config.yaml
learning_rate: 0.0043
precondition_frequency: 20
max_grad_norm: 1.0
lr_schedule: "step"
warmup_steps: 290
adamw_weight_decay_other_params: 0.01
Rows from block 10 of a small model that predicts height in the pile at each pixel, named by matrix and row number. Each number is 500 + 40 x the weight over its row's rms, rounded and kept within 0 to 999. All counts start at 0. Numbers have three digits each.
After each channel's rows are labels from the 100 images, of 14848, where the channel reaches its highest value: "peak at" is the part of the image that holds the peak. Only what is clearly more common there than usual is listed. The data: dead-leaves pictures: piles of overlapping shapes.
# conv: 3x3 conv (model.mid.1.conv.weight, 256x256x3x3, each kernel summed), inputs 86-171

conv.202:472530514459493487480494426511490546496478504522470461481497475526481495554519497471474484449508544643468504510496541505515522496492489490489489444492558487497491497490483474521515523504519501499512507495520496546500492498506483489510508519478513481507496494
peak at: bottom right

conv.37:445565490489489495527487472479480476442550478536469425498483487581473487532489486574519531420491501635554483492459469538491519553496525506511487482511483557523532507519538526559512498497526501526510532470517526564503515498520528481533511504521503513504494538
peak at: centre

conv.137:494480493519496500533492485492507487430505488529502481501480515576442487515488495489459475472486501652485488503487499493489445497443509488521485507500507509550460510519494482451481500459530521451476484471502500519459517480504496490523515483448475471522497516
peak at: top right

conv.154:504499518467508503499508488478514488489409515508516488499511487464481507520526512391460420492516484488397512511521476458518449411448477482487493444467532385489478494478458493435483501481472454455479453489485469509478483470483458494512496481479478452499494442
peak at: middle right

conv.251:488513488516490498529493517485491454466452487533504483502486461509478489522501487432478451485504466666437487492501449465494475454491491482508501474467532451523452499507486490472478491472509479475483470498478487495472504470488500502517497479457485482497498484
peak at: top centre; bottom centre

conv.191:513498498601499508466499534522498500518499494508550632508479530481413487509489490496447512618488500585491496515496519452489471515456481471537544579489536505535444508515471440474454529463523538447470459545450517460451513507471499548487511459441476506500518520
peak at: top right

conv.107:498482491530489493526491479472490457519492490506500477495493516560489494493492489476466496483496482595474489492489482514494530489514503481505478479477488486531469502512504467493502484492524514482505472476515490475490506487488526477514507513446503489508491506
peak at: centre

conv.170:437476502432499507540502476482472465468425499506444412505502488554554503490491484436498461413499480547442498512500494503495523449550464461481469435455511449530481502497490520507485461472531477496477489466489452524468498438462506465516506498497477485510463487
peak at: top left

conv.126:477483496472489493522492459484488492491445491502480458492497472549511494507495489419467439453491513557421492497488497508498514417495491485482470428477479409515475496492495488482490480482514466484489502463495474501486493466484496467488499490467486468500476482
peak at: middle right

conv.171:531519509456503494538506471462515479514428514500522450494523430436543515513529513409468437474517478531414509487509436526518499423529494497492490421465505412461481491483513542506515499519453452525506432493508460462520484470494484488536490514454500430485509429
peak at: top right

conv.36:460538484511497497525490515489507496405510484519474507502482504571518492529484495508530476487496529625519485489489504502488519512540522515499483545529562538513505498508508543529488488477514514521498549474500541497484504494536513482507498483515479508505492543
peak at: middle right; centre

conv.116:461536520428511508456510503485495481446472512550478477507504467468497505538542508455534457476538478606464512521527495447519449439465475486482516466484563462500532495475466501456486505479501460495482514518501477603482480476495453510529495494556496507505487467
peak at: centre; bottom centre

conv.109:500504505515497494513497458492506510492489499517501484492499535550461501521501504472448475483492526650470499501492515503502492500493507496502480474502510487517469499505481467481512509494519513472508480474518507509492503503505503484503507510464499481510500511
peak at: bottom right

conv.9:550513516495499490491501474509520540540422513507513466487506510464464505521523513407431487483515518531412509498521514458521467450507504505481484414500528408480432484477452442433509516508489476447513449489507501486506479515507481495506487510420516457492507465
peak at: top right

conv.43:505499500505510513494501546521505511445531498526483534513487532505457494507496496519475495520496519626511499518502546443493453510476504498524518570515556532550482518522485506452487512477534512468491511511505513570474524502510499520522521491510513521530503546
peak at: top right; top left

conv.166:476514511456508513502506526486494475447459507531482484514502474480475503516521497442484448485520476569445506516515507424509456443469486480506515474466538448511478509501473506443493504483486443464494477513506479565475504460497486513544511506492516485522498477
peak at: bottom centre; top centre

conv.254:519489480534489495553477522527497538452545480520435441494468576616484475494481469508440514429481553709505477505490559462481460501536539514512467521540498521565470516530498487479495487481540491461499545455520519546483525481522537476513521500434515516534483574
peak at: middle left

conv.151:502499513503504505497508518523499503521458512522510468504502509456456502516517501448469491494517479585441513509520503463514486477467477469501499453462525454500456497494460455445492510488490489443496454503483483486479494500473485508524501499433504482502506470
peak at: bottom centre

conv.110:510533511531497494486497504505509501521459505537510476495485509512452492539525501448437497483520492641447504509511510442517430467469509496501504445482517460507411495495463431455499526492497474456503454509499504494490492506503502510520501496402511469500508467
peak at: top right

conv.59:569520507520500486535498454464526488515463510506550575486505485436440505529515514450385436567498490567454502487514460459514470457445488488521501502458562455498374494497475505419498532496490465441502385505492488437487495476495473515543499497386493407498536446
peak at: middle right

conv.14:475499512496506501496501480499504509463457507512490477496492497542471496527512505462451463478506520629460505518498514454509481471477485485504496468481542459515468504501466471465492520486522472462497482499505495546478501488500490500529514497474498475519501488
peak at: bottom right

conv.187:463534517445510514441512538511489493479425511542486483513499457414495500534538502418513458496535480549421516524518505431517455449451461475483529445467534421479527497475460496460473506482470455480478499531471473543480482491476460518505494475533496503491485452
peak at: top centre

conv.184:496529513457498500474501493507500490509439505531486473498497487457503495533531502422483441478526486549425506519517480466515418443468478490478508443482520425477499496484464484444495501501484481472495484510489486523501488507485483503493496495492506487495482466
peak at: bottom right; top right

conv.76:568519509555507492523500504490540522500472512503568558492501497468448503528523516454429457555506520609455504496510478454515439460486516512533507506499537450493425497505474484441492545503473465458499427506487508453500502492514487523532503483413488433501546468
peak at: bottom right

conv.203:476517514385506513473507528513482503479427510528448411510501454440521497518532488406517462429533483501413511524523519424515460416457464479472506410469521396489533503479460506450480482480473424477477527508486452598483487462480456498512501488535509509507467456
peak at: middle right; centre

conv.190:466556506477501502519500500465489436486460502541513492503492464476467495546524494451459438493516447701451502502498465474511457451442480477527523471448518456513456508514491506465494522488488470479493447520491478534482512474481497522549514494459493467508520460
peak at: bottom centre

conv.243:472547509458501501515502479483501489425441503526510504499495427489471495542532499412471396494512496663419501509506453477511498426469462477500507481462557425502498501491479517443460505459495463472462479507468458509458496455482447509529504464517463449505496456
peak at: middle right

conv.201:564516517513501478533499444489548548522451514507540459474515551518403512536517528439405454471495543598441508488505523501521451466448530530496450444521491443493427487492472463415528526518487496422526435443532515472513490522532490469510497520414505418500521483
peak at: top left

conv.4:524504478540487492503495547510501501526505488479546529496498445460529496481500493486552528535494494564502488472492464547489541509533526540518525525529451514485540494507564534566493503522483517565492519537473505427522505512510524519485485487517488510468524498
peak at: top right

conv.164:505507509442487488484490457527482524532456503510465478482490499476472488515521490433427462480511503527441500511519541467516496455458459465476483436455533443503452494483451448410501500490515479440509481493513472535487485501481470490507500518450532475506481469
peak at: centre

conv.235:501500515415511508471514460468502495505409514500489506510528481424525518509521514400482417516519498414406513505521507431514472402475463477474493436459528389470474490469439481444498485496469434469496469494495466530497476465475456490502486502495495471492484449
peak at: bottom centre

conv.47:486516496500490492569490479460481442476427495506497470493496449518523495516503486411452441474504452618415487490500433481503526427545480463503487436429569420511427496501491514480487488482507439486491440488489467512475498447477508492548499497433493448499498449
peak at: top centre

conv.248:502460472533490500630490482455486421452538482494514436504495467576603494479470483528511491443473458522524477477470368596473555505608507475528474516470468538540510514535567597574495465490530509560479487456486480419500526451479542469518512477492453481503504493
peak at: top left

conv.215:509520510464505505480504514510497530515518506531463460502518551487506512516525503503519526469518517589502509510514560488508493522502513523487495474534528507501545506497493510476532497523492485497525539490546505583528502517523506491501506535546548537511490526
peak at: bottom right; top right

conv.226:476510503467498507475500499507483495503457500542462471506490510482484494521514493461483510485520479619460502510522518441506521492484466475481500462473541468500481497489452466462492486483508496457503499501495495541480490511486483497501496501495513515502478497
peak at: bottom centre

conv.176:467536510403499505451503495504480509482429503524468472502501449434522495528532493403518436475528504545412505517513504451513479425494461486466513439479531410465541493470461511466485490490474437499485519516486465560496478477483453505496488487556503497493471459
peak at: middle right

conv.196:503531504482499501463497552548508557502510500509503503498488514511452490520507496502522509500508551625512502512503557470505444513459541549511514507566485517500522505511489463476509530517488493467509555517500543520520511519540513520491511503492519521512515538
peak at: bottom right

conv.23:548526507517507503499506523501520526490486510485559574504508474437460505511512507465469470576503523536471506497495493488508454469526511508545542554504496460489474507514510502491501547512476484496501449550484509474506514482502497549523512497445502462505550491
peak at: bottom right; middle left

conv.11:469530513401514520487516559505494496467475512517483464521513489444515512505523503463520467487526495509471515510509522454512490468494485500498520481476520470484546504491500548512506502496462439518509502525516481549494496468506470513536502523546531509509496481
peak at: bottom centre

conv.16:509498505499498500505499492509488501497477503510497491497494478493483493519508492459475487491506495602461498511505490487503502485505477472502506474470555477525477501498483480467483507480528492480488476511490479557477500480480484507519505489475503488504500484
peak at: bottom right

conv.149:492515495582505500556498472465512469460529497513531512502503521563459506523495511503448482515486497676496496494473469532493485516482512485536492521469491520535461509528520494479513520510532503482515447485512522439497521507506543497526517511453494458511527501
peak at: top centre

conv.119:540508523538508489507507437495548533488437514506547507486505549540413506539516532423415430498492537569420511511502476498516408448447505503494468466509481417487441486489445440404492528489500512416491438459482519427487488518503478484479495475430459425496509484
peak at: top left; middle left

conv.103:454586503453497502485496495493477484466493493560482491504495454507486491586524485451517423473513518815457493514483487462503459434465482501510513491476565478494511507509464502408493517501486427478494528505491490514507510474500492514530511488540501492510501482
peak at: top left

conv.29:518532502581499493503496465507532529488472496533542519491485540565396496543506514466424498511497532747462499502494503499505482503465520512516488513517515468515420495507479432476489527486526564440497451478483541471480502538515503498501501479406472456499517516
peak at: top left

conv.232:456557494510493498489493530524490513505429488474465482502491504519490496506493494446534554482510520538461495502491562494497519493527547524484498461513482443482476491501518473487523503533518470490540505509510546507528498525527571500513490532460546508494493524
peak at: centre

conv.91:558527498510498492566495488461507449532501506515506502495506515450470505513515500491448491510508438646495498483525443492509492493459494492514483497455565502509429502511491530417514503511498477447517413479519477462502508483496497495568504526425525448510523468
peak at: middle right; centre

conv.99:520501506552503508496506526485504466514434507500577592509496450420441496524517499424437441592511462527423505506511445452507483434447467453533541506432544423513415504501471461438454524466489466448465401548440468454459500458455474546520504454405467447493529434
peak at: top centre

conv.67:460507508452495502462499510506478483479426503539448455499491461484517492516524488414501477459530464575417503517530502432512478443519475478467509436471530422491484493475457471484489487482496458496486503514490470578481479478483479501509490497496511510499471465
peak at: top left

conv.42:513522507512510507506507501508529516464460501522537489508497508511407499528513513434445444494496527627439505513495483468502442437398507501513491474495469444513453505506478480397477517483508480420482460485467509410478505495499496497504510466441465445508506487
peak at: centre; top centre

conv.18:495561514526509505457504529509502490485498508533527607503479473448416488558526501492453464589512488673491509520505494423512459484410468483529548565472588500504468506502455473435455548472501489446474476551451502510462502504482467552511511458487479483503524482
peak at: middle left

conv.49:487529510508500499507500459503503511480450500533494464497492524541451496540509504431434472461500518646438501513491505475506477467482483479497485456473521440510445499498459464446488513481525494451495464479489504492477498501488495489506505487453486465504494488
peak at: top centre

conv.188:532527502506500501497504527499507481518436507503545546504498446417507497514523499414474451554518464543417503497518454472511433430525476487518539499460525417474446495497481489487476520493463471498480431552455475472489496479473480544522491478439483459484526441
peak at: bottom right

conv.224:487492495502486493561483529532459477458446497504474475489462421523505466516509459444440447466504446603444485517508477464502497436538453444531531471419562435551438520523502509476458513455531456491469479547469438554444523452461490535551528481442504479527508447
peak at: top centre

conv.209:472549504524509508553507485458482415438542502537501531510500466497517503546510501522476431516501441652515500507479413528498477511503445448534528544420583533530511514522506558483486518477527490516490456524494473522472520470468491524542518493536488487508517480
peak at: bottom centre

conv.130:511523505498499492526499454482517515467465501524503454493510513528482507530513512441462451460502527626446499494494490495507467459505514505495472442500498450497478494494489498466515506509500472480511477465516507482509494489514503476512498510464497457499502485
peak at: top right; bottom right

conv.25:495568513476498496514494524524484488494506510531470482493482442439502484537537485511483517489539455649493505517522483462526431499510495489530550512468530502497464509512507501510512550511488469515517468564506488538505510494498505556558517522437548502510535474
peak at: middle right

conv.255:492576515492506512490508494517487527501464505549515459510495487488394497573520499443457499472506504784446505522489492453508459494440476481527527434463549455511444509509463461429487543484511463441499451522493497496478510485490479527534515490453512464510518475
peak at: top centre

conv.32:505524496546494485609484455484514530444506494492477470485501519601530498532485496489445472459490549596492487497483513549497513493589549515513466494511575510512460509518543557543535509518519481529533486465549525469516514483545553470551520534419524453525507517
peak at: middle left

conv.127:539441478561486495592493495463482428553458490469574545498501492427542496484473485449448461555470440433455484470492373551484590459559459442519493513421503446532446492505519548503463481476523508483462395485427471342471498462426502493482488444416435444469518447
peak at: top centre; centre

conv.61:523549511494501499497505481503510503500428508508533525500502460446470500540528507406457428527513491595403505507507456471513455424507472479507518481452535408475441496493461471453485522495483468473490432525465482467492495485476476523520497483442486445491517447
peak at: bottom right

conv.97:477483497480489485580492403399491423490527496508459507486535544579576523479489503504461498499496467489506495476496473573501515502609520495487477513479486511513474496496560579582569479533521473582546439464587491509531492466512553465521500574487543483501496508
peak at: top left

conv.93:479531503530503502487501460511511545474518494520498473502498555592437500535492512494473505470485571695499497508467538504493465520492525513501479479522480522505477500510480453473517519508527501474517503471516543447509509523524525483488506504478498480507499535
peak at: bottom centre

conv.92:463536509440495502488501483474474469483460500538459454501511472469518505526518494472514480465527474574469500508513487463510523466510476486483507441481568463501522500487483516507510489498508465507506505504527476593497491466494484497539499524550529517500480482
peak at: middle left; centre

conv.250:469501504432496502518500458481481486461458499529461440501507468504540501520515493438489449439512487543440498505506482499506525460518469474478487441469529446505523500486488529497495474475505475508489503483509460564480491461483464479509499501529497494502471475
peak at: top right

conv.17:473500502520501507516503501482495453472451499527509503509489485512460496521503497443452469501503455593439500510502467480500480471484477464508507489448533452518432502500479477465470499462509502465475429506475477487455499475470492508519504482433477461503498469
peak at: middle right

conv.253:512510503521497496511495487504523503503457499535501452498489531532452495526505505460447489460503492628449498500514512455507428489445522509490472457511516470501429494498460440454507496490496511434507472464504526490487496526521499482507495500416502475505492501
peak at: top left

conv.237:500502513450503497509505441472505499485415508513502472496515483484479508529517510398445416473504500537403505502508483473512490426459470478484481421464530393493472493480457495442492494481492461459489457476496469510478484467484454480504495491487480450498488452
peak at: middle right

conv.142:498529522444508504454510497516509540474444516535478472499505493465450506543539513437484459470526523614444515522521546433521446462418487502481501430496550446489495496478444468411499520493486450452500500505510489583492484495511459502512499505504517486506491472
peak at: bottom right

conv.156:554508499546495492480492507495509493526436501502528517492485479446452486512514502421441503528518482570421494494520461412510460436516488481501513452470525393480418482487436428424478520496497452436497420517470512468491483494490493520515482475405501458484516460
peak at: top centre; middle right

conv.147:471411493508490500563492455475489473497439490495450443500507580606538502461474485434442481440488486339431492503506551525488518463545521479472450443492464432554455505495516487519514443478535520492503481439536482500476496471489538439482505520419505503515452520
peak at: middle right

conv.35:501510498502497506508501491451476415506526499536496559507504504442472505512506491516471489552504423632514496501511454477495510522443443456523528548427574524541477509513485525430485500479528493465492437521501469542469511464460480523526509508510510501503509486
peak at: top right; top centre

conv.0:500520509440493492521495472501490503495453507512469444490500467499537494520528488426481477453527498627433501507522485483518477427558485484486491444474524436496473494488480503470505501501505441499504479500509470525503488470489489496525501511460518474507495466
peak at: bottom centre; top centre

conv.87:440503488518491509460491525550457531442533478534450442507466507575479470511488469508543554436493522623514482525474531485480521529506471475501509493509483524545571513509489474499450488451555515501458594505467494563454513483480493505461513458574475560510466539
peak at: bottom centre; bottom right

conv.223:482510502487486495493491487510482473517434496521470472493488501508496486513515484429476457470517467599428494516522486458505469449490473470472488442462546441501458494489452448448490479487509480453495484490490477540487489495475496492505494500459512498500471476
peak at: top centre

conv.111:492530520407507508476511496506501507476446513518482436506508475466495505522530508423507443451528487565423510518519502451519438424462485493481502413492545418479519494479469491449495500485479457485491506504504477590489485475497457500549495505528509496504483469
peak at: middle right; centre